From a checkpoint of a small image classifier.
Model: 24-pixel images, arch mlp_mixer, norm layernorm, activation gelu, patch size [2, 2], layers 6, width 256.
Training: normuon at rate 0.0028, 25500 steps, batches of 128, held-out accuracy 100%.
Data: trained on numbers of one to four digits printed on busy colour backdrops, 147500 training examples, 22.1 epochs.
Rows from block 2 of a small image classifier, named by matrix and row number. Rows with one number belong to one neuron. Each number is 200 + 20 x the weight over its row's rms, rounded and kept within 0 to 999. All counts start at 0. After the name is the row's rms in percent of the matrix's.
After each neuron's rows are labels from the 100 images, of 14976, where the neuron reaches its highest value: "top examples" is what is common among them. Only what is clearly more common there than usual is listed. The data: numbers of one to four digits printed on busy colour backdrops.
# fc1: MLP up (model.blocks.2.mlp.fc1.weight, 512x256), inputs 128-255
# fc2: MLP down (model.blocks.2.mlp.fc2.weight, 256x512, transposed), outputs 128-255

fc1.376,099,209,229,247,199,196,193,197,180,200,205,231,205,234,202,164,182,196,186,201,183,205,177,188,194,209,192,222,200,202,226,206,210,198,166,231,170,170,196,206,189,165,223,207,178,200,198,195,199,199,206,200,185,192,200,208,200,198,170,190,206,188,201,168,217,194,196,178,208,181,186,222,217,237,164,203,196,202,208,215,235,199,218,185,188,209,178,161,231,178,207,211,211,200,194,225,177,204,223,184,238,183,202,198,173,228,192,211,232,200,186,247,165,227,195,218,202,197,208,152,229,185,213,218,198,189,209,199,165
fc2.376,083,228,172,213,208,223,191,240,205,184,193,215,223,197,185,190,210,185,191,197,203,215,181,178,185,190,192,180,189,189,179,231,253,183,198,186,209,179,204,179,200,202,197,218,193,240,203,157,176,199,233,210,217,188,202,201,187,231,216,194,154,189,196,192,197,206,184,198,175,203,185,184,224,215,170,197,200,183,219,262,164,204,216,209,211,185,202,212,229,169,162,211,160,222,234,199,199,177,186,200,193,230,181,207,219,200,212,195,231,220,203,180,206,245,212,140,191,190,191,209,238,233,209,200,218,163,191,216,198
top examples: pink ink

fc1.211,103,158,191,215,208,211,195,184,198,226,179,160,178,173,184,210,178,203,187,209,194,231,182,193,205,201,172,204,214,250,210,201,208,209,205,225,196,182,184,196,185,211,170,178,217,222,175,162,205,234,218,183,172,195,199,207,181,185,177,210,192,229,183,214,216,176,195,180,197,206,216,200,192,206,175,200,169,181,188,205,211,185,189,184,189,242,207,205,218,191,216,206,209,206,222,208,223,170,216,189,199,168,198,212,214,183,221,201,183,211,189,184,215,225,177,226,189,164,216,214,198,184,181,207,232,176,207,225,167
fc2.211,102,208,190,197,175,175,189,197,182,194,219,216,194,228,201,183,196,207,197,213,197,192,185,202,190,194,168,191,203,161,196,180,219,213,212,196,215,240,225,222,229,193,201,203,183,182,215,187,198,178,202,155,203,191,205,216,188,190,212,197,208,198,224,201,229,215,224,230,185,216,245,228,215,194,229,195,212,210,193,213,190,167,181,199,229,170,201,184,168,181,186,189,198,191,175,228,211,210,181,204,217,252,217,227,187,174,202,208,208,220,192,187,191,184,204,187,203,220,208,204,195,203,177,184,189,193,185,187,210
top examples: length: four; brown ink

fc1.268,096,218,188,209,192,200,142,227,207,186,189,221,196,194,188,188,200,147,264,185,199,198,203,221,204,222,198,214,216,197,214,222,246,202,221,225,207,206,223,201,237,160,180,191,149,197,221,193,209,211,213,206,207,200,215,225,179,192,210,191,202,193,176,197,229,209,211,207,179,163,233,186,177,196,225,186,195,217,217,230,213,197,219,207,197,207,208,208,214,199,217,204,194,221,192,229,183,186,216,190,193,191,172,165,163,213,235,180,220,234,238,194,228,203,208,207,219,213,219,171,214,222,225,218,204,222,220,202,228
fc2.268,091,210,191,191,179,207,186,226,194,275,189,198,194,203,194,171,200,191,194,205,230,211,206,219,205,250,201,219,179,180,212,176,177,203,186,163,188,176,214,200,189,201,194,183,197,187,244,187,201,201,209,198,180,208,212,170,220,199,210,226,190,217,179,203,208,188,218,158,210,170,185,186,215,211,246,178,167,166,186,207,180,210,149,222,223,192,197,175,192,196,230,221,228,196,199,224,173,231,222,191,163,210,198,200,200,174,195,183,175,232,178,234,224,209,213,211,192,228,165,227,224,184,198,187,191,192,211,165,184
top examples: pink ink

fc1.308,098,173,207,183,187,195,205,214,200,208,197,180,217,230,164,177,211,209,204,196,200,165,184,196,206,153,209,175,195,200,204,173,212,151,182,196,212,218,181,216,204,224,192,193,221,170,213,215,185,196,211,224,230,238,198,171,210,207,168,196,201,216,202,219,222,200,156,215,201,201,219,216,150,181,209,190,197,150,214,214,204,232,223,224,185,197,231,190,195,175,199,198,192,200,213,190,183,148,194,211,214,233,220,195,180,242,197,187,236,228,204,218,216,167,187,199,197,206,209,215,198,153,195,184,178,178,184,182,222
fc2.308,088,197,192,191,199,220,226,212,196,192,246,179,216,195,190,224,208,200,137,195,219,223,159,185,197,160,184,228,215,175,188,183,201,192,226,219,179,204,219,187,196,172,224,217,195,207,176,213,191,205,207,189,234,213,195,236,180,205,206,163,215,174,185,236,215,231,198,231,203,210,178,212,178,168,197,214,173,180,165,217,191,177,212,193,178,185,207,232,187,167,205,206,222,196,189,170,240,196,243,208,204,182,188,208,202,185,194,256,214,206,204,168,195,203,193,207,164,200,194,211,219,197,188,211,224,185,232,223,213
top examples: length: four; teal ink; white ink

fc1.17,099,207,212,206,199,229,208,214,198,188,223,234,156,217,207,223,210,185,201,167,206,221,194,203,147,223,219,196,190,205,187,213,166,220,217,189,164,179,220,201,219,270,210,216,222,187,202,184,201,198,205,189,194,205,164,201,211,203,192,207,230,177,166,186,207,189,213,226,182,157,189,214,208,212,187,214,208,221,226,189,159,232,225,242,166,184,198,199,181,231,182,207,182,167,222,203,213,233,201,230,187,200,234,215,189,212,129,206,191,224,188,190,197,193,231,222,199,185,196,177,213,219,186,200,254,216,190,199,207
fc2.17,077,195,231,180,178,205,182,183,202,186,198,195,191,219,216,160,179,200,211,206,201,217,189,201,189,235,199,170,230,219,178,215,226,166,205,173,166,206,210,223,221,167,178,220,176,142,261,194,186,182,192,162,221,245,190,200,221,211,177,191,177,203,217,192,212,216,226,203,212,176,197,211,196,213,211,223,189,191,180,165,191,211,215,163,194,199,198,180,230,190,230,152,195,212,221,166,235,179,222,259,231,210,181,187,204,189,216,182,206,227,224,197,193,180,195,190,167,204,190,239,202,198,193,208,212,170,182,179,205
top examples: blue ink

fc1.325,096,198,185,186,189,219,189,154,242,189,184,192,202,222,177,189,215,217,183,213,241,186,215,202,181,198,160,184,210,207,218,221,193,155,190,180,199,158,201,225,179,205,198,240,184,167,187,208,230,206,214,188,202,224,220,202,203,237,185,233,202,198,231,213,170,201,202,208,204,197,198,185,174,229,169,212,209,225,191,173,216,214,210,229,225,186,209,205,204,225,213,182,188,218,184,189,207,220,192,211,191,180,245,246,163,182,186,185,201,200,206,198,185,233,182,213,212,177,182,188,212,215,201,203,198,211,157,194,190
fc2.325,081,188,179,206,183,200,207,210,222,222,212,166,186,203,215,195,181,202,193,186,231,228,212,206,198,184,189,191,209,184,214,247,224,227,218,244,230,187,193,177,195,185,165,211,228,198,215,169,227,204,228,233,196,206,214,210,204,229,203,234,206,229,214,182,202,221,216,201,217,188,194,193,200,204,160,202,212,203,214,178,197,218,217,196,187,143,188,241,208,188,174,188,214,190,191,206,178,159,181,236,194,220,223,191,213,215,195,228,204,223,236,213,208,213,198,172,181,243,204,174,198,190,194,177,207,205,186,208,197
top examples: blue ink

fc1.449,092,189,211,218,170,232,202,194,194,176,213,238,224,207,174,221,242,177,202,210,201,231,210,221,236,193,171,209,196,216,201,207,243,193,197,181,198,171,212,196,203,229,161,207,169,217,208,180,184,171,233,194,164,205,245,175,169,187,210,186,219,192,186,179,218,216,218,216,173,175,230,240,198,202,179,217,213,185,229,222,225,224,201,212,178,200,218,213,186,213,207,215,182,204,216,194,193,208,223,192,171,192,245,203,214,228,192,195,177,171,178,226,206,187,189,239,188,219,214,181,225,215,197,201,175,181,208,205,184
fc2.449,078,238,193,222,185,240,183,161,192,176,221,187,188,204,177,237,197,182,194,217,208,201,215,175,225,203,214,238,245,195,198,192,233,195,214,188,196,195,170,181,202,174,198,182,188,180,183,211,177,193,165,181,200,194,202,212,226,246,236,221,218,189,194,222,222,207,234,233,240,215,192,200,191,213,183,179,238,193,242,179,238,180,193,188,190,167,196,230,197,202,191,161,221,228,197,167,208,229,186,208,219,200,204,231,201,240,172,210,202,206,185,199,203,167,196,208,167,191,191,194,224,189,192,173,175,201,195,185,199
top examples: purple ink

fc1.370,098,188,203,216,236,216,197,181,203,220,149,189,172,236,142,183,169,193,194,189,180,193,218,231,200,229,239,213,214,156,222,247,201,232,157,184,172,215,203,211,205,190,196,160,172,219,184,207,211,219,205,184,193,210,201,181,199,217,200,207,225,190,192,194,209,192,195,192,180,227,210,236,216,207,211,185,193,206,210,214,214,159,232,206,166,194,202,188,166,185,188,181,203,212,180,190,210,164,200,196,172,207,210,192,239,196,230,204,219,212,209,253,186,158,162,212,183,205,180,174,203,203,217,211,191,181,198,208,203
fc2.370,079,215,233,191,168,204,220,213,194,229,202,195,229,186,218,179,213,199,188,210,200,177,206,192,211,188,211,198,208,164,204,206,176,177,219,179,190,186,210,213,200,200,221,169,217,178,233,234,209,219,204,227,190,160,193,164,174,191,239,170,180,218,171,243,215,164,175,193,207,198,212,176,212,207,216,195,182,177,226,212,201,192,223,212,217,212,203,182,188,203,188,177,216,193,202,212,188,211,221,167,191,205,214,190,201,191,224,201,214,201,212,204,201,223,178,226,222,183,163,216,182,197,201,230,187,240,171,191,214
top examples: white ink

fc1.159,100,191,212,217,178,226,206,184,197,195,171,205,204,207,184,211,204,226,203,198,207,202,177,189,177,206,214,215,229,216,196,222,219,186,251,233,195,170,201,180,161,218,213,174,190,207,199,197,207,173,220,245,200,181,207,185,192,229,180,197,149,216,197,198,218,217,195,205,162,224,200,202,224,179,200,172,204,206,208,184,210,231,207,213,220,183,205,191,228,208,198,164,206,183,195,189,200,198,204,180,197,202,206,185,253,235,196,219,221,178,200,159,234,176,180,218,213,201,235,239,196,191,236,184,200,177,214,221,184
fc2.159,103,165,206,182,181,186,200,199,213,200,226,202,199,198,194,201,212,170,223,192,173,225,209,213,190,209,196,240,186,209,171,172,180,221,161,231,211,200,191,181,215,209,172,191,202,174,214,198,208,193,172,178,180,192,230,192,235,233,212,158,217,222,240,195,209,212,205,224,192,183,226,226,204,200,173,198,205,227,217,220,175,184,213,208,195,197,205,195,198,190,147,214,171,192,222,168,214,190,213,180,177,171,196,196,162,193,236,219,208,188,206,159,187,182,172,181,188,213,192,194,188,198,192,158,187,154,220,221,201
top examples: pink ink; grey ink

fc1.45,104,156,200,218,198,221,190,187,176,170,214,219,181,168,200,173,177,213,194,230,215,208,235,193,181,216,195,183,231,230,242,218,187,172,249,189,230,239,177,166,211,198,183,215,195,201,218,213,193,197,174,224,195,198,196,196,158,194,220,194,198,190,204,218,198,166,213,200,224,175,229,179,181,229,164,183,221,171,164,208,196,199,208,177,193,206,227,198,223,213,156,250,211,187,193,185,207,210,178,241,240,214,203,176,233,182,167,178,214,199,185,239,207,223,196,184,204,208,185,202,224,211,184,201,202,209,166,223,186
fc2.45,103,190,231,220,223,217,222,183,196,216,205,175,186,222,236,236,209,164,190,177,187,160,191,213,213,188,235,191,131,215,173,218,200,183,167,202,175,236,190,173,198,177,207,230,189,199,186,186,204,207,192,196,215,180,225,210,223,225,201,186,198,200,214,221,182,211,224,203,183,194,204,241,202,203,174,210,192,183,224,200,233,221,203,174,207,192,207,205,191,177,226,208,216,202,184,200,211,200,163,154,206,214,223,182,200,243,191,227,171,204,183,198,182,197,213,191,177,225,152,198,181,211,194,233,188,168,216,191,234
top examples: length: four; grey ink; black ink

fc1.218,099,211,232,142,201,236,199,192,188,202,197,210,181,205,177,241,198,212,204,220,226,228,216,223,234,193,219,188,213,204,175,191,215,203,205,211,199,198,164,210,176,236,185,228,216,208,173,172,209,201,217,191,188,206,192,160,195,190,158,195,209,152,200,208,223,195,190,203,221,252,220,193,216,215,205,224,191,206,161,188,193,178,204,214,189,204,188,210,225,238,216,211,184,198,219,225,195,180,219,184,198,221,187,196,224,226,177,179,215,169,130,184,206,206,186,188,174,210,243,226,207,178,212,190,199,206,195,216,177
fc2.218,111,202,175,227,210,206,229,172,250,187,227,194,167,196,223,173,217,204,185,194,239,175,187,190,190,167,142,188,189,191,230,169,198,172,189,218,200,211,176,163,171,199,212,214,193,198,211,156,204,179,208,220,189,168,178,189,222,182,219,208,200,176,168,188,191,195,198,209,206,164,210,219,242,194,251,201,215,209,242,200,196,173,214,184,228,226,160,209,208,188,188,194,194,217,229,195,222,169,192,211,196,163,187,213,194,220,184,193,197,188,191,226,203,199,204,194,183,192,185,228,179,207,220,206,170,234,203,239,183
top examples: brown ink

fc1.417,097,235,189,212,226,207,190,205,191,208,179,205,198,199,186,182,224,225,253,202,186,194,210,189,174,188,203,185,233,219,183,194,219,210,180,186,237,167,221,197,175,242,217,191,191,201,216,169,176,192,216,162,215,189,205,179,179,177,208,188,213,194,196,211,219,205,200,181,228,182,188,225,212,171,226,205,243,171,208,184,206,221,209,232,188,216,223,196,214,195,208,237,215,207,180,208,206,222,218,207,207,189,151,212,212,195,198,164,221,237,194,181,218,201,206,185,250,238,186,228,206,196,184,208,181,193,202,196,186
fc2.417,096,190,173,216,196,168,174,195,192,224,193,178,210,231,209,188,212,206,175,179,180,235,214,185,201,226,179,191,177,176,211,224,191,207,183,202,196,218,205,178,172,207,185,207,195,208,229,190,228,179,209,229,213,229,176,204,188,204,217,191,225,214,185,199,203,185,169,204,199,181,191,183,166,186,236,182,205,186,212,193,158,192,160,186,214,219,239,201,212,238,194,197,196,204,171,220,186,196,197,181,216,239,184,200,191,192,227,203,213,192,175,227,132,218,182,183,169,212,185,202,237,186,175,238,212,176,165,213,256
top examples: purple ink

fc1.420,098,195,223,229,188,227,168,197,217,194,181,204,188,200,208,207,202,200,214,226,210,211,200,241,204,195,194,180,218,204,200,233,191,221,209,211,233,198,196,176,197,230,194,211,203,181,205,184,195,178,213,172,205,194,189,154,220,211,169,174,181,208,210,189,204,210,181,185,230,213,184,182,215,206,219,195,165,199,205,177,184,193,167,167,156,176,186,222,182,177,200,201,202,174,188,208,236,199,228,220,182,179,198,185,185,186,186,250,218,201,228,198,197,237,218,179,205,188,204,254,228,221,211,222,190,224,189,216,219
fc2.420,111,167,197,207,199,165,202,185,161,206,199,195,196,221,212,201,213,200,194,226,238,186,171,201,176,240,192,223,206,205,217,201,205,213,188,223,191,199,216,254,203,221,187,195,227,196,198,198,231,198,161,217,202,193,214,233,228,193,222,172,243,179,214,185,200,208,203,235,178,175,200,156,169,241,212,210,163,214,177,208,209,189,194,205,177,220,195,212,202,201,207,213,180,202,211,212,194,198,161,207,195,202,206,198,200,213,217,180,201,229,194,166,212,168,208,198,195,178,183,196,166,159,216,185,169,223,196,226,218
top examples: blue ink

fc1.459,095,205,192,201,174,229,228,192,209,203,204,193,185,176,179,193,226,210,215,169,190,207,189,212,201,181,207,216,210,233,225,151,181,198,206,192,207,229,230,192,211,201,207,180,182,205,239,221,207,225,223,213,188,200,190,194,225,160,212,173,205,219,172,174,215,187,190,199,187,196,228,231,218,231,181,228,226,217,207,234,192,217,250,199,236,178,192,187,225,193,198,193,201,217,229,186,204,183,193,220,194,214,177,172,169,214,222,192,197,229,190,201,183,190,192,185,185,199,201,232,198,207,182,214,224,151,217,193,214
fc2.459,089,188,186,197,224,199,176,182,206,206,195,185,176,214,203,159,151,207,224,156,171,166,201,189,207,204,216,219,195,212,213,207,196,198,178,191,184,198,189,180,186,174,243,208,194,201,247,167,181,187,214,158,198,188,248,195,153,195,198,201,167,206,207,190,211,180,196,184,206,204,213,187,230,215,180,198,205,219,208,174,166,163,210,204,222,210,192,206,237,215,222,191,179,159,202,190,225,213,172,203,205,188,220,176,166,178,222,240,183,192,220,198,200,217,171,207,193,210,192,189,219,209,180,228,191,215,159,193,195
top examples: pink ink

fc1.96,095,197,167,201,178,197,197,210,222,208,223,187,190,224,176,199,205,194,184,177,197,174,199,220,192,231,265,207,171,194,207,186,211,202,216,191,221,230,211,202,204,202,179,214,174,175,237,167,195,170,238,217,238,185,247,246,204,144,207,187,168,216,216,192,231,256,180,231,202,229,187,183,188,230,216,196,171,190,231,196,214,207,201,185,253,183,223,221,211,205,226,193,214,218,226,201,193,203,228,183,208,209,192,199,211,193,162,198,190,200,184,169,197,205,174,216,208,217,184,241,173,200,188,204,216,207,178,162,187
fc2.96,099,167,202,192,181,193,171,222,206,233,198,205,223,208,189,204,216,208,174,195,212,208,190,225,197,237,183,195,234,181,174,209,211,210,189,216,188,216,191,214,245,208,208,209,242,200,192,211,136,204,172,214,209,224,212,208,183,201,216,222,210,192,198,173,186,200,229,215,231,221,206,179,223,161,186,185,207,211,178,255,220,188,168,211,187,226,179,211,191,184,211,217,171,212,155,197,195,193,193,182,205,182,167,174,199,181,226,185,200,197,206,176,214,170,198,202,237,183,180,233,195,192,210,218,192,186,218,175,212
top examples: white ink

fc1.272,096,226,199,198,224,160,203,213,230,229,188,209,194,201,187,196,223,190,223,192,210,233,194,190,228,187,210,229,208,210,208,198,162,197,201,228,231,222,219,208,239,210,205,228,181,207,179,171,135,181,192,170,225,225,185,189,191,213,201,230,197,223,195,197,168,191,220,230,182,241,249,176,221,199,201,223,225,187,181,196,208,210,161,156,219,169,245,224,187,214,179,200,201,189,184,211,200,225,210,205,176,193,183,197,171,167,209,201,214,174,191,180,174,251,158,178,231,222,180,196,214,184,204,216,183,204,188,188,189
fc2.272,099,176,163,202,218,196,201,185,181,162,190,229,190,230,212,196,232,182,195,214,187,208,188,196,224,186,157,171,182,175,232,204,223,193,174,221,178,197,209,243,215,217,209,181,195,199,221,195,220,192,174,198,152,206,203,197,204,216,169,236,220,212,208,173,241,200,186,208,197,181,166,222,208,183,186,195,165,229,189,216,188,185,162,203,206,190,201,157,218,197,201,247,212,166,211,191,225,185,199,214,197,206,214,211,211,208,210,222,161,218,198,207,217,194,208,176,192,202,223,184,170,186,189,190,195,207,197,194,191
top examples: length: four; black ink

fc1.81,100,216,172,243,183,192,173,158,219,232,208,217,193,197,195,185,229,203,159,191,179,197,182,215,163,219,205,200,165,202,195,184,179,176,261,206,223,206,195,213,209,212,173,210,219,199,254,190,195,197,226,212,186,196,223,203,194,166,209,221,182,179,217,223,192,192,201,176,167,198,201,203,218,211,181,186,221,224,197,215,181,179,176,198,172,234,241,198,180,191,183,183,228,163,168,214,217,195,194,234,253,215,183,191,205,198,204,214,186,206,207,189,192,217,184,202,181,199,186,193,184,220,221,251,200,188,206,224,207
fc2.81,102,210,172,187,177,222,209,167,186,199,139,189,177,198,187,210,216,235,217,225,175,224,185,211,214,226,242,180,202,193,221,215,227,217,200,179,197,152,219,193,194,146,225,212,200,230,184,198,175,169,194,247,199,226,206,194,195,207,223,197,207,190,201,177,193,192,205,186,179,190,176,176,200,184,173,191,237,210,213,151,191,197,206,237,221,229,204,230,181,200,231,216,191,202,191,196,230,193,211,215,213,204,197,205,221,211,192,216,195,218,161,171,230,225,206,230,221,215,205,218,158,227,216,212,199,162,202,158,175
top examples: pink ink; length: four

fc1.128,098,212,209,249,190,187,185,192,182,198,185,253,177,213,194,197,185,181,206,216,211,187,192,203,189,199,167,227,170,195,202,206,207,202,198,165,220,173,204,198,193,200,227,214,235,195,197,194,224,169,201,189,226,217,211,198,233,170,191,186,209,156,203,191,166,200,184,227,181,183,210,239,205,212,160,195,206,179,206,194,217,219,227,224,183,186,193,196,196,179,229,197,189,237,196,205,172,220,208,218,223,203,210,178,173,212,221,203,234,176,224,227,198,203,209,184,204,187,214,226,189,184,194,201,228,204,188,181,175
fc2.128,070,177,207,191,223,193,204,191,187,198,170,241,215,195,197,216,193,239,185,181,180,203,215,199,205,200,186,206,205,173,203,188,207,230,181,203,162,196,210,197,156,184,204,219,170,195,200,217,244,192,194,211,191,211,207,207,200,216,206,173,173,204,193,183,218,146,213,229,197,186,176,195,188,214,167,194,220,220,209,197,190,204,210,212,203,186,203,210,240,172,232,214,205,220,173,166,211,196,200,224,210,180,199,227,191,204,173,169,207,220,200,160,218,180,180,180,177,237,209,194,223,186,184,198,197,186,200,188,187
top examples: pink ink

fc1.80,100,203,181,189,216,202,149,216,217,183,217,222,205,184,197,179,206,176,191,192,224,196,217,199,214,203,203,190,190,171,196,184,200,203,193,193,249,212,187,174,208,197,220,206,219,197,219,201,218,199,223,197,190,186,170,239,211,200,202,216,196,194,197,202,243,180,178,213,190,206,192,224,230,199,218,187,221,183,187,171,192,221,183,184,171,197,201,197,197,170,183,162,221,180,198,183,194,224,215,181,177,154,173,174,181,190,184,204,187,196,205,198,221,228,189,245,193,222,223,234,244,220,222,223,203,170,183,210,199
fc2.80,112,202,218,179,205,224,203,214,217,170,182,177,213,217,196,224,220,219,192,215,194,195,170,216,199,166,225,198,212,209,176,181,185,181,204,206,175,176,190,195,215,228,206,191,225,195,187,170,229,247,199,206,227,182,208,217,185,214,193,199,224,161,212,182,222,194,177,183,210,207,198,205,231,202,159,205,220,203,203,210,206,185,203,217,210,193,214,194,206,196,218,186,220,213,178,193,199,219,191,206,191,215,202,225,164,203,180,193,214,179,202,216,223,216,192,207,184,211,211,200,179,156,208,188,224,220,223,174,186
top examples: blue ink

fc1.281,096,196,187,207,198,214,178,203,220,257,185,177,211,173,205,200,192,215,198,190,199,200,143,185,226,168,221,245,220,169,237,192,217,219,198,221,215,171,186,213,163,239,199,188,214,192,174,235,193,207,202,207,203,201,183,206,232,185,196,191,190,210,183,205,181,191,195,170,218,183,227,256,239,204,175,194,214,188,194,198,183,204,195,244,186,228,185,207,189,217,184,223,188,207,194,198,212,224,196,193,189,192,187,159,215,188,197,159,200,221,217,183,232,193,213,215,194,176,209,203,216,195,178,201,199,215,194,202,194
fc2.281,085,196,206,205,174,218,182,174,236,182,211,170,235,207,188,195,191,202,190,176,207,186,182,216,211,214,168,171,178,217,225,202,190,202,242,173,145,219,223,204,213,141,203,203,211,190,214,238,217,196,189,186,214,187,164,168,211,197,196,186,199,166,234,193,171,178,176,216,221,191,178,208,202,185,200,168,218,204,225,180,237,186,199,216,251,184,223,191,207,243,204,202,217,194,190,216,199,239,199,182,220,144,227,186,206,185,207,226,181,167,202,175,203,198,205,165,197,221,228,176,211,163,204,187,205,191,180,187,201
top examples: white ink

fc1.324,106,229,199,252,202,193,186,176,212,205,212,192,183,209,195,196,202,210,175,207,200,208,178,217,200,199,187,191,237,183,217,210,154,231,164,204,206,202,179,194,191,243,204,167,188,220,220,242,218,182,227,228,208,216,186,191,209,213,208,211,210,211,164,200,213,226,178,201,204,196,210,199,213,221,183,183,245,176,189,208,187,205,219,156,244,221,204,194,192,174,160,223,196,193,190,177,213,240,187,249,186,224,179,156,196,212,223,208,203,193,204,202,188,191,207,202,196,183,190,192,211,182,193,203,191,196,192,195,210
fc2.324,099,226,206,175,210,197,217,211,200,196,179,214,204,208,198,176,214,218,190,200,198,217,232,216,185,193,199,214,187,197,183,207,207,172,220,187,201,173,213,200,188,215,155,197,211,175,193,170,191,219,201,211,195,201,199,184,213,202,182,157,209,209,198,162,199,247,204,197,187,223,203,186,181,201,206,204,228,218,196,193,181,174,199,192,201,192,228,228,207,232,226,202,159,250,226,222,189,151,202,199,203,210,197,189,189,176,223,200,170,217,155,217,192,188,200,193,172,200,209,206,193,194,225,188,151,201,225,211,237
top examples: brown ink; black ink

fc1.151,102,216,190,236,182,183,186,185,202,173,196,222,184,222,193,215,185,193,239,237,189,209,217,252,180,222,156,206,170,171,218,198,182,168,195,199,228,206,150,202,204,221,169,206,218,206,190,184,217,150,210,201,210,183,208,196,214,188,224,168,215,231,206,200,198,207,201,184,200,192,205,202,252,216,197,202,160,174,176,191,181,208,239,183,248,211,181,196,198,201,214,235,195,195,182,189,228,205,182,177,222,191,199,177,200,215,227,204,238,195,208,206,184,237,193,192,172,184,209,221,224,159,175,227,201,161,229,176,222
fc2.151,078,199,208,200,210,197,142,180,205,185,148,209,198,192,176,204,203,207,189,219,195,220,166,258,177,201,230,182,185,221,183,202,189,212,206,201,207,210,228,232,190,207,215,224,186,224,183,195,192,217,196,212,210,177,162,191,195,224,162,206,196,219,184,160,234,225,213,208,212,218,188,241,186,184,202,206,196,180,186,209,192,162,222,208,206,210,185,200,219,204,234,241,176,189,223,236,201,196,204,204,174,220,218,232,199,206,199,177,206,198,216,229,215,241,198,201,178,213,197,157,230,162,204,164,204,207,217,226,208
top examples: brown ink; black ink

fc1.165,102,218,197,213,166,194,227,194,209,202,180,193,197,208,231,193,182,206,198,181,174,202,195,207,136,192,218,209,196,202,215,188,204,206,230,198,174,188,216,225,178,201,214,208,192,179,198,160,211,249,240,180,222,153,215,203,197,172,173,171,207,223,186,201,224,196,203,240,212,219,184,197,221,193,208,198,182,167,220,210,204,196,201,203,201,162,211,198,181,175,193,193,210,220,207,202,226,202,201,227,205,215,209,204,198,183,180,237,216,197,213,179,169,209,193,211,184,215,194,199,193,155,171,215,176,215,185,222,269
fc2.165,112,211,193,210,210,226,202,203,214,206,172,216,183,182,207,199,193,169,215,206,195,185,190,197,162,210,198,203,183,233,219,210,236,190,153,219,166,169,224,190,168,188,152,192,181,231,191,189,207,225,159,221,166,209,197,187,202,209,201,218,198,206,222,167,221,193,219,234,207,189,204,212,179,188,199,211,220,198,194,168,192,224,175,214,175,193,199,176,195,172,203,200,199,208,176,230,200,193,178,189,186,196,210,196,188,220,198,201,161,195,210,206,202,185,207,181,188,199,238,225,193,203,206,216,208,182,219,196,214
top examples: pink ink

fc1.202,096,206,186,234,226,187,209,196,204,217,235,214,192,200,212,162,194,236,219,196,221,196,216,203,235,213,169,195,201,209,188,233,185,199,210,210,200,202,215,194,194,221,189,231,218,202,184,181,192,229,206,189,219,239,220,192,172,219,216,140,219,162,203,174,201,244,201,218,192,213,199,206,208,220,177,205,212,191,177,151,255,181,194,207,248,191,201,178,207,176,200,159,156,214,223,235,218,212,217,190,213,187,195,199,237,165,195,227,210,194,198,175,163,189,191,220,180,177,164,180,168,224,201,176,162,186,211,214,200
fc2.202,098,198,202,213,182,181,228,202,219,189,137,193,232,173,226,138,177,156,209,233,197,182,163,202,222,199,217,215,179,190,216,185,225,192,177,197,200,203,188,185,182,187,216,212,197,221,207,169,166,202,228,192,188,199,200,229,206,197,193,177,207,220,202,216,195,206,209,240,212,202,176,205,220,206,199,182,190,201,192,209,190,204,182,184,183,208,233,191,225,216,212,183,209,204,187,222,191,208,185,209,227,200,212,193,194,224,212,224,219,181,188,181,196,202,224,196,226,234,223,173,180,191,184,207,211,159,196,206,224
top examples: white ink

fc1.492,096,177,191,191,201,212,230,186,197,230,223,212,213,208,178,215,183,213,198,170,194,200,238,173,160,192,211,193,212,225,203,186,165,216,155,186,232,214,196,229,172,197,205,214,180,171,223,210,213,201,240,203,207,191,220,186,216,212,211,195,214,211,207,192,241,201,200,196,219,173,204,211,196,216,191,241,180,220,219,211,214,202,173,215,234,199,202,216,225,199,141,214,203,209,216,186,198,213,200,149,174,192,216,200,199,207,192,212,176,199,216,205,194,195,192,161,225,179,176,175,182,160,192,142,207,205,227,201,190
fc2.492,068,220,203,194,216,167,198,224,216,210,175,196,185,207,213,193,210,194,213,225,169,168,188,194,220,217,224,196,226,215,189,231,200,207,204,183,243,189,223,204,172,160,189,175,230,151,195,193,237,168,239,183,241,199,234,208,215,243,189,221,196,229,191,203,197,177,218,195,215,219,211,201,163,196,222,198,207,180,197,210,199,199,202,223,211,220,196,197,198,194,206,245,198,193,200,192,224,212,192,162,155,189,192,198,162,189,203,192,189,202,237,156,187,196,200,219,197,202,197,226,213,198,203,178,199,179,220,199,214
top examples: white ink; pink ink